A small autoregressive pixel model, trained from scratch: 6.43M parameters, activation gelu.
Rows from block 4 of a small autoregressive pixel model, named by matrix and row number. Rows with one number belong to one neuron. Each number is 128 + 24 x the weight over its row's rms, rounded and kept within 0 to 255. All counts start at 0.
Before each neuron's rows are labels from the 100 images, of 14976, where the neuron reaches its highest value: "strongest on" is what is common among them. Only what is clearly more common there than usual is listed. The data: rendered landscapes of hills, water and sky. In brackets: how many of the 100, against the usual share in percent.
# fc1: MLP up (model.blocks.4.mlp.fc1.weight, 1024x256), inputs 0-127
# fc2: MLP down (model.blocks.4.mlp.fc2.weight, 256x1024, transposed), outputs 0-127

strongest on: purple alien crags (61 vs 14.4); noon (52 vs 25.3)
fc1.746 [182 114 137 141 122 130 128 175 145 112 165  89 138 139  93 136 136 127 119 110 126 115 145 136 168 121  65 139 133 113 159 151 148 147 103 159 131 140 134 150 135  97 116  98 132 127 131 142 111 113 143 150 119 166  99 143 152 127 115 115 142 155  75 148 142 172 108 191 140 147  84 134 115 121 172 110 117 112 175 117 118 125 126 105 124 129 141 143 101 105 108 117 155 121 124 146 135 101 179 174 115 149 173 127 133  80 181  84  85 120 169 135 115  92 127  96 150 125 184 161 147 140 126 101 139  85 122 121]
fc2.746 [156 114 184 114 129 186 147 127 129 108 129 118 127  97 139 101  92  83 131 105 125 119 191 107 136 176 166 115 128 121 160 113 120 187 115 156 109 147 166 103 127 102 125 129 142 138 127 165 153 174 136 144 133 105 125 167 144 166 147 133 140 127  96 147 128 134 135 121 142 118 198 105  81 115 129 138 130 142 152 100 122 119 129 148 157 154 135 135 179 143 137 112 119 133 162 129 141 119 106 129 162 105 153 148  86 147 115 114 134  99 144 129 113 108 158 106 167 151  94 140 119 140  86 107 130 128 113 100]

strongest on: clouds (94 vs 61.5); noon (73 vs 25.3)
fc1.254 [145  84 121 127 108 120  97 111  78 120 149 165 140 100  65 123 175 153 128 120 161 103 121 144 130  93 134 120 127 116 136 108 112 119 123 118 120 171 165 148 158 131 144  83 121  81 158 161 138  95 100 165 141  92 138 111 139 106 141 107 144 144  90 156 127 132 117 169 102 148 112 146 115 146 147 134 151 118 145 115  98 159 135 117 129 117 167 159 138 163 153 133 100 136 154 154 101 173 127 141 129 141 135 164 111 138 160 121 137 105 101 113 100 106 126 105 107 118 139 101 123 139 117 141 119 170 131  88]
fc2.254 [112 135  90 105 143 147 154 138 128 131 130 125 152 110 154 123 136 112 146 177 116 116  78 128 133 113 123 129 145 127 125 196 131 109 118 117 127 157 156 142  86 146 175 145 158 135 125 137 113 111 153 133 131 174 183  88 110 135 191 135 156  92 119 135  74 123 139 118 107 151 126  96 137 119 137 120  87 111 138 107 141 144 167 117 107 162 149 107 130 122 188 154 121  80 108 158 108 135 117 123  86 130 121 110 157 149 157 112 170 120  84  96 119 126 127 134 134 142 137 128 130 117 137 111 107 117 109  91]

strongest on: purple alien crags (37 vs 14.4)
fc1.274 [167 161 128 126 152 146 148 178 135 121  90  83 107 120 148 108 128 147 107 164 162 138 138 106 167 113 133 151 139 145 120 137  74 151 152 100 127 144 123 143  99 129 140 162 118 130  78 115 143 123 103 160 143 130 116 131 134 161 170 107 132 135 114 140 149 140 125 111  85 164  83 144 126  64 123  95 161 144 116 124  92 138 113 134 135 131 109 160 105 118 121 152 116 110 124 132 122 174 121 132 120 162 178  85 137 155 141 114 139  83 129 164  86 106  97  96 132 118 133 111 154 158 108 131  95 129 153 127]
fc2.274 [151 100 109 118 155 133 137  81 121 143 158  95 122 138 126 149 150 108 145 144  98 104 135  88 101 148 137 140 120 106 106 164 105 149 155 121 137 141 133 151 145 154 159 154 131 105 110 117 155 143 152  99 125 142 124 106 163  95 174 138 148 120 103  90  75 144  92 144 133 109 172  57 118 120 166 160 113 169 137 137 147 137 124 135 122 124 151 125 133 139 166 142 139 127 152 108 197 155 127 109 151 104 116 105 132 142  74  74 101 132 132 157 128  88 142 138 161 170 127 115 162 108 139 185 135 157 133 133]

strongest on: clouds (94 vs 61.5); night (52 vs 24.8)
fc1.377 [127  71 150 136 146 127 135 177 140 131 149  98 100  98 129 126  57 134 139 158  95 152 143 120 141 112 104 120 155 106  98 103 134 151 131 159 144 104 137 144 126 113 103 103 102 149 106  98 165 165 111 127 103 145  71 108 111 112  70 109 124 123 120 134 134 101 127 138 140 166 141 143 144 127 108 114 120 126 148 144 106 141 129 104 116 144  86 123 112 130 140  95 149 134 142 147 122  91  65 143 108 129  76 174 133  93 140 115  52 137 118 130 133  91 140 128  78 127 147 156 121 148 113 110 133 159 175 120]
fc2.377 [120 138 123  98 123  79 153 109 106 125 149 142 160 169 144 152 153 129 151 135 144 112  96  89 128 123 135 135 108  98 110 108 140 149 101 106 163 137 159 102 125 130 119 114 150 131 156 158 155 118 119 114  93 200 163  99 122 120 109 135 123 145  87 126 109 156 119 155 132 124 140 106 121 147  80 117 112 131 110 133 116  89 175 108  89 147  83 118  85  72 101 100 138  89 147  99 167 168 142 133 111 159 145  90 139 105  97 164 141 127 106  94 122 131 135  95 138 151 155 133 121  71 141 139 159 149 105 154]

strongest on: clouds (99 vs 61.5); overcast (95 vs 24.5)
fc1.583 [149  79 108 140 114 138 155 152 157 117 141 128 147 123  80 144 114 137 142 110 120 143 126 136 102 144 148 100 122 110 115 130 102 161 105 121 111 131 138 104 127 102  97 163 133 129 147 139 110 153 157 121 141 148 164 130 161 138 129 169 114 126  92 120  82 146 141 117 133 103 154 134 141 139 163  82 156 108 122 106 108 179 146 113 103 113 147 128 135 148 140 159  91 156 111  97 120 164 103 120 140 113 108  79  95 123 111 142 166 160 133 120 116 134 135 142 121 124 176 163  81 128 117 152 132 145 121  97]
fc2.583 [140 171 118  81 126 131 113 140 145 138  91 176 124 110 123 134 121 175 128 182  99 160 117 129  96 134 128 121 148  75  97 119 101 139  99 110 143 117 136 126 115 107 133 131 112 169 124 120 143 125 140 168 162 122 123 103 107 110 137  85 164  92 123 115 112 161 131 143 142  99 123 141 131 157 138  93 116 141 112 136  97 122 152 145 140 111  89 150 158  79 116 145 192 118 142 139 129 148 110 111 182  92 101 101 110 126 138 129 142 119 121 110 127  88 124 144 110 147 141 119  76 118 112 120 108 145 119 129]

strongest on: purple alien crags (42 vs 14.4); snowy peaks (33 vs 14.1)
fc1.166 [146 129 145 104 106 149 117 106 148 107 100 152 150 107 132 153 138 128 143 149 130  89 142 121 121 124  75 155 128 151 140 165 145 129 164  70 148 136 157 128 140 132 120 157  81 142 171 107 123 133 127 105 129 108  95 136 107 141 167 138 137 132 129 133  97 134 155 112 108 110 131 113 147 126  91 139 163 132 107 100 131 155 138 141 125 169 116 143 110 181 118 129 122 146 139 143 137 153 126 129 104 182 133 161 109 169 168 146 146 157 144 110  98 100 120 148 116 172 152  92 192 144 145 148 134 131  90 108]
fc2.166 [131 176 138 147 151 124 112 149 121 115 106 132  93 123 132 109  92 105 100 107 122 102 140 118 112 134 141 131 146 124 147 142 123 147 154 132 142 158  99 139 130 157 116 114 103  86 147  78 139 151 105 110  95 115  91 138 116  86 126 117 120  82 124 101 141 138 156 109 131 183 147 167 127 141 118 151 127 112 155 142 107 149  78 138 103 121 132 149 133 169 122 135 151 108 130 136  82 114 118 103 132 127  84 138 146 129 159 151  99 156 137 129 124 145 154 101 105 102 149  67  94 104 115 179 143 118 190 117]

strongest on: clouds (97 vs 61.5); sunset (90 vs 25.3)
fc1.421 [136 115 127  78  81 135 112  98 157 118 108 151 144 115 105 111  78 135 122 103 118 117 138 129 121  81 115 124 142 106 127 134 126 133 155 121 149  94 117 143  97 130  97 110 155 146  94 157 119 159 103 116 178 115 145 133 137 109 142 129 161 141 116 154 121 125 124 128 123 121  98 147 114 135  93 128 125 160 119 143 142  86  99 146 160 129 131 137 130 110 137 139  70 138 123 185 106 186  79 142 139  96  99 107 147 110  90 133 132 108 112 136 125 135 139 103 129  98 135 143 131 132 168 152 152 161 126  71]
fc2.421 [157 112 103 106 159 150  76 122 150  82 118 152 119 134 110  87 115 116 118 140 122 136  91  83 119 130 134 125 129 151 111 120 110 115 144  96  91 141  73 128 120 148 106 146 104 151 141 133 107 136 160 108 159 137 148 128 134 136 132 109 152 110  99 145 125 123 199  99 162 147 139 115  81 115 118  99 135 118 160  73 148 157 160 117 167 136 101 166 132 174  95 105 169 138 117  92 132 120 163 124 163  97  94  91 140 148 113 106 135 106  89 125 137  95 109 132 152 132 153 141 147 132 148 145 108 154 108 101]

strongest on: water (99 vs 44.3); overcast (64 vs 24.5)
fc1.288 [110 100 132 102  67 145 104 136 120 111 139 113 134 132 127 130 152 153  97  77 138 136 160 125 149 124 155 109  53 129 150 137 116 154  93  99 152 128 117 154 149 164 138 156 107 123 102 124 147 151 139 130 117 122 143 146 152 151  87 112 142 120 110 120 100  91 111 133  89 138 105 141 135 111 124 102 131 157 102  64 118 176 126 120 144 141 140 166 158 118 141 113 152 119 137 165 141 143 147 198 151 152 139 133 125 105 149  86 117 111 137 118 121 141 126 147 140 133 103  99 120 148 122 118 103 176  97 164]
fc2.288 [181 141  96 114 129  97 110 129 131 155 135 136 146 147 135 151  96 110 150 158 129 116 168 121 136 142 102 127 153 134 151  92 129  96  96 157 111 133 141 164  86 114 158 110 135 134 131 147 125 144 124 138 134 143 107 104 122 150  86 144 121 152  95 140  79 153 124 123 148 133 154 121 119 145 151 159 156 147 186 132 127 113 135 176 145 129 138 125 103 146 101 160 124 142 135 111 150 155  66 135  96 166 123 156 123 110 154 112 136 134 160 158 133 139 120 132 145 153 116 101 100 139 119 130 155 133 163 134]

strongest on: night (56 vs 24.8)
fc1.216 [117  95  79 140 153 155 148 119 113 139 111 146 133 112 156 125 101 114 147 166  94 146 127 124 133 117 123 108 135 123 138 119 113 141  99 152 134 142 117 114 141 160 115 113 145  93 105 173 135 124 154 139  66 118  79 151 142 164 134  83 132 147 140 161  67 122 121 106 132  85 162  91 116 110 126 123 100 116  93  77 152 104 119 100  99 123  76 160 162 146 141 150 153  91 199 143 110 153 156 104 111  78 141 124 145  86  86 156 154 126 154 106 150 131 161 154 107 158 148 122 152 138 121 124 121  96  81  73]
fc2.216 [155 148 125  75 148 116 141  74 198 149 153 104 132 101 116 132 151  88 121 137  91  86 153 116  82 102 116 125 128 151 133 144 154 145 142 159 127 117 121 106 113  95 158  76 127 144 114 122 129 149 124 108 181 105 100 131 113 124  99 157 168  95 101 116 131  98 125 171 158 115 156 117 137 121 105 116 135 100 112 102 119 103 138 157 157 142 110 125 107 149 103 121 103 126  97 150 154 128 135 124 160 135 143 121 122 146 139  92 115  98 105 105 151  78 113 112 115 134  83 131 143 121 146 120 126 111 154 145]

strongest on: water (98 vs 44.3); noon (77 vs 25.3)
fc1.61 [193 125 165 213 116 107 109 148 187 137  89 130 129 147 104 117 124  88 154 134 178 111 119 129 127 120 142 128 181 140 131 151 151 124 115  90 148 139 145 114 132 142 123 141 159  93 103 158 172 145 140 116 166 131 158  93 177 130 156 150 141 154 190 101 118 101 103 121  94 107 119 130 112  98 136 127  98 124 122 158 150 159 135 141 105 117 119 134 162 128 120 137 135 101 135 105 124 148 167 140  99 128 181 152  86 149 126 151 106 145  88 173 108  95 115 112 146 116 123 111 150 138  98 138 125 112 143  74]
fc2.61 [ 91 134 140 137  85 131  85 149 109 124 116 115 121 138 103  82  96 120 103 135  91 109 157 114 133 144 119 130 131 111 135 139 113  86 121 138 124 148 146 161  95 118 137 151  93 139 109 150 126 135 122 147 117 118 120 113 143 151 129 153  99 158 151 145 162 163 170 112 111 162 180 138 146 142  95 133 155 157 153 162 124 118 123 135 162  91 123 143 112 111 163 135  95 159 129 198 130 116 154 125 140  70  97 123 107 139 109 163 122  69 143 123 156 141 178 102 112 105 143 165  89 117 123 156 137  94 155 149]

strongest on: water (87 vs 44.3)
fc1.344 [114 118 116 122 101 147 156 118 173 122  63 143 168 136 110 113 135 171 141 171 106 111 149 105 113 137 125 118 101 150 172 134 108 128 148 138 129 149 146  87 118 100  75 104 143 156 129 120 129 123 130 130 101 129 139 115  98 124 115 121 125 112 102 126 126 135 110  98 118 150 127 153 119 118 128 142  89 127 133 138  95 174 142 133 140 102 169 126  84 130 155 105 131 147 161 109  97 105 102 126 107 113 122 160  76 100 136 140 145 131 171 179  99 126 122  95  92 155 124 110 103 159 122  98 133 168  91 121]
fc2.344 [154 149 125 160  99 146 133 160 101 128 139 144 136 126 136 143 146 137 120 120 107 166 116 153  80 160 148 135 137 114 149 140 149  94 140 143 136  97 128 120 162 134 105 146 182  98 114 114 137 144  87 117 124 126 107 110  98 132 147 114 136 157 172 141 149 110 105 149  97  72 145 169 132 130 146 120  88 127 134 128 130 167 126 147 147 150 103 168 166 127 118 147 109 104 142  94 152 154 138 124 156  87 162  96 145  97 128 178 105 117 130 113 114 125 133 118 158 160 139 136 148 130 125 138 105 131  75 131]

strongest on: clouds (98 vs 61.5); night (59 vs 24.8)
fc1.320 [116 146 104 163 133 119 126 130 153 149 104 138 131 102  97 145 115 131 125 118 120 176 176  87 161 106 138 144 123 114 138  84 171 137 140 115 113 127 120 126 151 117 122 170 112 102 143 147 107 188 133 146 133 121 150 128 144 159 106 162 140 172 108 126 115 141 109 105 134  72 134 156 147 128 159 153 152 112 123 147 157 134  97 100 138 128 112 151 121 126  93 145 114 147 125 116 129 154 127 117  85 149 166 165 130 162 120 157 113 127 137 113 135 153 154  93 111 125 162 105 123 116 132 171 144 135  98 109]
fc2.320 [125 142 103 169 131 173 107  95 198 142 141 125 155 130 167 123 131 162 127 156 142 108 111 162 103 123  99 134 137 147  80 175  91 152 144  84 137 114 150 151 155 119 103 102 127 139 143 148 106 106 154 106 134 139 139 162 111 129 143 120 116  89 138 143  92 158  92 141 106 188 136  85 128 135 147 117 112 153 155 112 115 114 118 135 148  84 138 139 126 131 123 152 149 135 106 171 111  79 120 110 155 142 159 124  86  91 101 102 142 100 119  97 132 158 113 142 115  96 124 176 128 158 144 150 156 105 146 144]

strongest on: night (80 vs 24.8)
fc1.672 [161 117 112 134 128 145 143 145 149 135  98 135 130  93 183 108 106 115 161 147 148 162  98 150 108 100 125 112  75 108  86 109 147 120 124 141 145 148 132 130 177 144 146 103 105 109 129 147 145 164 117 104 149 156 175 126 147 137 153 163 152 134 118 109 115 194 128 135 119 146 117 140 115 110  80 128  99 150 119 136 132 126  64 143 124 124 103 110  78 107 136  73 119 148  78 163 133 129 122 118 157 131  99 111 131 129 134 122 185 111 105 159 141  86 147 174 131 111 155 120 144 122 158 156 155 111 134 117]
fc2.672 [110 100 134 129 125 106  97 150 176 112 124 138 140 135 122  79 146 148  98 137 181 142 135 139 116 164  90 106 167  91  92  69 152 138  92 142 130 143 114 100 118 141 116 137 158 107 121 171 158 179 107 154 112 112 137  86 126 109 147  74 127  86 111 140  69  58 110  95 104 145 108 119 140 108 118 121 120  98 144 127 154 115 136 103  98 139 137 126 156 131  80 122 113 108 141  59 117 125 110 133 155 112 112 114 116 148 126  73 125 128 136 150 138  90 143 123 168 127 122 141 125 157 126 136 114 103 130 178]

strongest on: water (71 vs 44.3); noon (64 vs 25.3); desert dunes (52 vs 14.5)
fc1.240 [ 98 130 156 158  82 132 113 108 169 146 136 145 132  89 124 117 113 121 152 142 121 159 128 161 133 119 129 138 117 116 104 170 126 125 147 122 106 126 101 139 155  99 111 121 125 122 137 166 165  92 105 149  94 102 141 129 135 126 137 120 106 143 113 133 135 117 140 114 148 120 126 113  93 116 123 170 154 167 123 104 118 159  90 113 129 118 135 114 110 150 150 167 125 109 126 132 111  75  81 134  85 124 120 153 109 152 129 138 139 164 129 135 123 124 119 165 154 159 130 213 179 132 149 130 167 124 122 170]
fc2.240 [153 159 125  78 109 120 119 149  97 135  93  82 102 129 122 102 135 145 108 142 133 165 119  98 148 133 152 104 150  93 103 108 110 134 129 135 125 103 121 143 145 178  93 125 130 164 124 164 119 138 133 149 146 103  99 105 131 120 132  67 124 155 167 101 115 147 159 142 152 113 102 138 132 145 120 100 136  88 109  80 131  95 105 142 132  77 167 135 174 147 107 146 175 145 129  99 152 170 114  95 195 122 157 131 147  76 134 131 136 121 138 134  93 154 180 129 138 117 127 132 138 155 123 114  92 129 110 126]

strongest on: noon (82 vs 25.3); snowy peaks (71 vs 14.1)
fc1.690 [114 113 148 127 150 104 124 137 168 105 137 190 138 126 105 166 106 145 147 137 115 100 116 170 143 120 138 103 141  85 100 154 147 111 171 119 126 100 101 136 173 140 140 168 118 106 165 151 152 134 164 138  83 168 134 133  96 159  81 111 167 133 122  98  82  98  88 140 125 125 125 166 131 134 151 138 108 124 170 140 152  91 128 123 118 205 135 167 126 134 132 122  97  82 120 127 143 121 107  97 153 125 113 150 102 127 143 121 128 143  90 121 138 122 149 139  98 106 143 120  95 136 153 129 149 103 136 116]
fc2.690 [137 109 136 151 145 135 164 157 136 164 158 121 160  96 167 114 105 169 165 121  96 119 153 161 141 148 133 104 121 145 114 163 159 125 108 150 126  88 116 139 117 120 103 106 152 132 125 179 110 109 160 145 114 146 122  91 169 166 105 135 167 135 133 191 112 140 137 147 125 153 163 157 142 148 136 130 117 105  76 114 120 121 100 149 159 147  81 150  86  69 100  66 153 143 137 140 159 172 132 126 108 113  67 144 143 140 130 128 188 120 125 144 124 135 155 161 134 114 125 145 144  93 107 115 116 139  52 152]

strongest on: water (100 vs 44.3); noon (57 vs 25.3)
fc1.75 [136 160 129 158 103 134 125 165 114 106 109 145 154 155 130 141 173 140 138 127  90 135 110 117 108 122 171 133  89 145 125 122 159 153 133 154 134  99 139 119 114 162 131  81 111  82 111 141 123 113 115 121  86 126 166  70 127 134 130 111 174 140  99 160 128 116 135  87 101 137 147 158  90 121  86 118 134 147 142 114 168 173 104 112 122 100 138 131 150 164 125 129 154 137 126 133 118 137 196 108 149 105  91 128 103  88  84 165 140 114 102 131 144 131 169 147 129 173 123 150 109 149 153 136 116 132  96 156]
fc2.75 [114  95 112 116 130 108 135 149 126 148 154 149 140 161 133 118  94 131 148 134 157 115 181 154  99 134  92 170 139 135 118  85 151 145 136 197 125  89 114 104 133 104 144 178 121 174 155  97 129  99 128 169 141 144 105 141 125 160 135 116 125 148 113 134 103 109 100 132 113 117 157 105 116 166 170 128 119 110 126 101 139 101 120 163  69 130 105  89 119 164 127 136 116 118  97 114 176 134  75 116 120 156 135 120 129 143 161 101 133 124 184 140  86 149 121 102 117 139 132 132 157 131  87 132 113 125 140 111]

strongest on: noon (75 vs 25.3)
fc1.193 [151 138 111 147 168 120 132 142 124  89 128 109 166 121  90 154 163 141 161 144 135 131 137 136  90  81 103 163 103 139 100 125 122 166 100 134 133 109 111 106 118 129 138 145 134 106 127 151 147 150 118 129 134 101 182 126 114 126  98  96 157  98 107 131 148 128 104 160 153 132 116 125 104 133 139 139 141 150 152 131 130 146 107 153 112 128 123 127 108 111 120 131 118 165 153 156 118 122 114 100 129 114 108  79  97 188 132 146 111 155 122 119  90 121 139 129 132 112 133 143 124 154 133 115 126 153 118 118]
fc2.193 [128 139  94  84 119 153 146 145 115 119  84 147  94 138 109 133 125 141 121 142 118 110  99 106 121 144 136 137 139 104 128 106 128 123 125  94 100  97 127 112 131 118 167 165 124 155  78 124  96 144 155 143 147 102 121 110 144  93 148 109 149 131 143 102  99 149 152 150 138 116 103  91 171 150 123 122 109  97 139 125 116 118  86 141 132 175 122 153 158 117 112 120 170 128  83 133 162 130 138 126 168 148  86 155 146 122 127 152 109 140 134  99  96 169 128 162 110 113 126  93 109 104  94 131  99 121 135 129]

strongest on: night (65 vs 24.8)
fc1.182 [166 123  85 124 129 127 143 123 154  93 139 110 174 144 103 111  93 134 142 120 127 170 129 164 107 133 123 101 135 108 168  97 151 126 123 111 117 127 141 142 107 142 134 143 128 129 146 135 143  96 117 119  88 147 128 110 130 121 166 109 150 163  96 123 125 153 164 111 141 107 174 100 150  97 150 119 120 106  87 145 187 124 102 156 124 139  59 128  90 149 137 112 151 145 145 122 114 143 143 130 147 164 111 146 135 107 171 169 117  94 137 105 159 143 114 162 139 115 123 110 115 161 138 165  87  98 120 105]
fc2.182 [149 121 154 119 158 128 172 127  98 140 133  92 147 127 135 141 143 143 127 117 145 115 152 109 128 102 178 113 149 134 129 134 140 141 149 145 174 102 108 125 124 113 148  84 120 136 134 111  67 133 129 150 105  80 163  80 120 155 134 155 173  96 125  98  64 121 103 127 112 146  81 140 137  92 143 116 156 137 141 141 111 143 121 141 111 118 155 139 106 145 100 118 136 161 133 133 129 121 107 132 100 130 130  68 118 143 117 125  86 118 132 107 148 140 153 142 106 114  67 164 115 120  89 106 123 102 161 127]

strongest on: night (58 vs 24.8); sun or moon in view (30 vs 8.6)
fc1.150 [123 133 148 120 160 121 188 174 120 166 147 110  85 187 134  99 166 107 154 140 138 147 142 131 158 134 121 117 129 182 158 125 135 154  89  72 129 116  73 154 136 116  99  93 130 134 136 121 132 144 142 125 114 145 110 107 123 154 131 114 118  93 125 111 126 104 145 124 137 148 160 148 102  90 116 150 142 143 174 153 103 140 134 117 107 144 119 143 105 191 110 165 124 124 167 134  76 112 116 162 126  92 165 122 153 118 103 141 155 116 145  90 152 156 158 103 145 122 109  78 136 178 121 100 121 123 132 111]
fc2.150 [ 98 127  96  94 110 108  96  84 132 120 105 125 126 147 127 160  97 177 158 182 132 122 126 100 119 143 126 162 127 118 104 147  87 123 136 154  87 147 127 109 116 151 121 157 179 103 125 122  82 119 145 164  90 115 136 168 141 133 126 123 117 134 142 118 131 109 126 132 116 102  67 143 145 162 160 143 119 147 108 125  98 105 134  98 143 132 117 170 165 139 138 120 135 135  91 109 164 120 155 168 139 130 129 131 111 126 172  92 139 117 120 167 120 120 143 135 127 119 134 165 133 144 122 117 170 158 105 151]

strongest on: water (84 vs 44.3)
fc1.742 [170 122 144 141 136 128 142  99  71 125  96 122 137 108 105 106 163  85 108 160 131 126 119  73 123 115 151 141  68 141 125 126 145 162 121 117 138 134 183 104 156 124 150  90 120 123 111 191  78 149 100 124 126 169 138 146  92 173 129 100 139 148 139 127 104 126 129 126 158 138 111 134 161  92 130 127 129  69  54 150 108 105 133 129 123 158 126 125 135 126 136  84  82 152 126 154 148 126 150 115 118 138 122 149 127 155 155 117 144 181 157 144 102  87 114  96 133 104 147 146 129 159 142 141  93 152 115 132]
fc2.742 [144 145 178 115 136 162 166 147 150 123 126 165 124 103 102 110  91 165 123 102 111 164 126 131 198 135 146 128 161 190 153 108 108  79 126 100 130 149 128 149 164 125 100  95 118 164 117 139 128 146 130  99  92 130 124 128 110 126 124 143 101 136 117  96 106 162 158 140 175 118  87 151  63 123 151 126 107 106  99 132 138 146 119  75 153  99  68 162 117 122 113  81 107 134 132  93 145 136 135 104  86 137 110 144 156  85 123 141  85 130 146 131 136 122 141 138 130  96 125  88  95 159 144 135 147 132 134 138]

strongest on: clouds (97 vs 61.5); sunset (59 vs 25.3)
fc1.538 [113 140 126 104 141 152 120 120 147 138  86 133 124 136 133 147 136 120 128 103 144  90 127 102 134 113  98  98  99 166 163 108  73 136 140  98 119 122 102 170 129 109 110 128 123 148 123 124 175 140 142 126 134 155 130 141 179 164 148 124 140 110 113 146 142  95 153 125 145 131 121 100 156 102 174 107 155 122 103 141 131 105 113 127 154 144 139 121  96 140  90 143 165 164  81 104 114 130 155 131 127 147 163  95 111  98  98 134 148  81 105 140 196 168 123  90 115 134 146 141 162 147 160 127 115 181 109 162]
fc2.538 [107 143 122 140 104 125 112  88 123 118 160 148 113  76 114 122 124 110 157  78 109  95 142 139  86 115 126  96 127 130 135 104 129 182 161 105  92 155 142 111 143  71 134 122 115 129 138 144  88 109 138 123 152 135 112 173 141  99 138 121 153 128 112 150  90 126 123 150 115 127 121 104  83 131 126 104 129 147 133 113 125 119 114 107 127 146 159  85 140 121 115 176 167 100 137 138 114 122  96  83 111 120 121 133  98 137 106 173 140 134 107 120 108 141 132 112 122 133 137 175 124 182 155 117  95 132 137  99]

strongest on: night (100 vs 24.8); snowy peaks (95 vs 14.1)
fc1.709 [130 109 117  98 120 165 133 158 121 124  98 125 174 148 100 114 156  93 116  89 143  98 149 140 127 150 115 153 134 110 109 127 124 109 114 141 130 152 141 102 117 116  64 130 106  81 122 147 175  90 131 107 102 109 161 177 142 147 138 139  83 105 100 123 116 128 146 125 162 146 119 151 129 126 120 125 114 145 144 149 128 136 113 162 123 148 138 125 153 108 126 171 118 131 147 123 140 162 113 130 156 135  90 134 155 174 172 119 134  98 151  81 150 161 144 134 139 160 150  81 163 128 140 123 201 158 164  93]
fc2.709 [124 140 157 136 112 118 170 173 102 133 137 148 142 115 137 173 103 145 133 142 136 148 145 102 127 153 146 113 151  85 152 115 104  87  76 148 129 147  83 156 161 148 141 156 129 152 122 121 154 135 129 150 108 151 153 121 147 100 135 162 125 126  92 177 121 141  86 131 116 139 110 135  99 172 134 138  99 149  82 163 127 122 132 160 110 124 158  69 157 156 139 104 143  87 137 111 155 114 118 164 120 122  88 112 133 124 103 142 105 126 116 161 126 150 116 156 112 139  77 138 134 141 131 104 133  93 138 117]

strongest on: overcast (68 vs 24.5); snowy peaks (32 vs 14.1)
fc1.181 [109  94 105 110 133 136 123 157 103 154 125 140 116 129 115 162 115 154 130 145 131 118 112 126  94 152 106 131 106 103 144 120 115  91  98 127 123 133 142 130 152 103 126 121 133 173 135 111  89 127 197 136 109 154  94 144 111 134 115 164 116 137 172 132 121 119 132 116 154 124 140 161 133 142  96 143 147 119 139  82 127 149 138 143 137 159  87 124  88 110 103  94 112 128  95 123 140 131 167 160 157  97 122  95  97 116 164  54 109  83 162 165 113  85 122 138 129 159 117 123 130 159 152 115 136 122  88 122]
fc2.181 [119 137 111 142 132 122 135 174 133 122 127 135 119 110 124 143 140  81 135  67 108 134 119 110 146 143 126 138 141 149 108 142 145 168 150 159 106  87 145 147 143  90 124 165 169 134 151 146 159 165 113  95 148 147 128 115 107 124 132 149 119  95 168 143 142 145 138  97 100 105 131 155 112 130 175 127 127 160 178 105 131 120 107 118 110 154 140 112 125 115 140 129 123 107 116 132 146 118 134 113 120 136 111 110 147 134  93 144 120 170 125 181 142 148 148  95 143  82 150 122 166 126 142 146  98 159 121 108]

strongest on: clouds (100 vs 61.5); night (68 vs 24.8); sun or moon in view (27 vs 8.6)
fc1.652 [165 109 138 134 148 122 114 120 146 105 118 129 115 179 154  97 163 137 151  91 126 157 128 112 141  89 116 107 139 120 153 105 128  94 123 154 141 108 113 146 154 199 150 109  96 115 153 142 106 135 141 106 130 149  88 121 140 120 122 142 131 135 197 139 121  90  87  97 139 110 178 141 114 140  87 182 161 133 171 174 159 155 150 133 143 158 131 192 129 133  96 123 132 112  98 116 130 113 153 134 148 113 119 108 111 101 150 137 105  88 140 131 100 137  91 122 117 169 152 125 100 137 126 160 119 105 114 161]
fc2.652 [ 72 126 160 110 115 150 113  81 152 141  74 122 137  96 105 143 146 158  91 114 114  99 125 142 108 130 122 136 180 161 173 107 117 142 153 167 128 157 156 142  76 152  96 160 105  96 103 133 135 199 176 158 120 123 111 125 129 100  99 116 140 106 125 136  98 146 150 167 175  75 102 115 128 124 126 118  99 135 153 101 120 105  89 131  95 149 120 110 109 179 143 143 129  94 120 162 126 140 111  83 120 121 122 132 118 136 132 117 133 132 140 142 156 133 116 137 131 127 146 137 103 113  84 120 153 117 149 198]

strongest on: water (73 vs 44.3); noon (51 vs 25.3)
fc1.230 [119  88 131 112 172  97 103 118 141 131 108  92 193 128 120 150 151 145 121 123 104 156 111 132 154 136 145 157 133 125 160 108 150 126  95  84 154 125 140  96 109 141 133 109 137 120 156 154  96 160 145 135 144 135 183 142 121 138 141 122 165 150 104 162 122 159 121 145 168 150 122 109 110 141 122 124 134 117 134 132 144 120 184 140 130 102 129 173  85 114 135  88 148 140 110 100 142 134 103 138 157 120 137 119 103 188 124 120 126  81 140 149  79 122 146  95  97 107 104 110 159 144 136 163  89 144 152 147]
fc2.230 [120 124 144 154 138 145 130 143 160 169 126  97 155 130 122 102 143 106 143 178 150 160 144 160 136 138 142 130 117 174 143 122 113 130 116 123 166  76 113 147 126 143  63 157  87 160 138 118  83 139 116 153 114 107 129 157 135 140 155 111 123 164 120 146 166 129 117 104 145 152 123 150  87 140 118 122 169 123  94 138 142 125 143 107 169 131  88 137 146 116 130 118 108 136 144 163 165 100 185 136 168 138 135 152 114 114 131 124 132  96 126 145 121  82 142 126 117 148  67 117 159 130 119 122  96 127 158 129]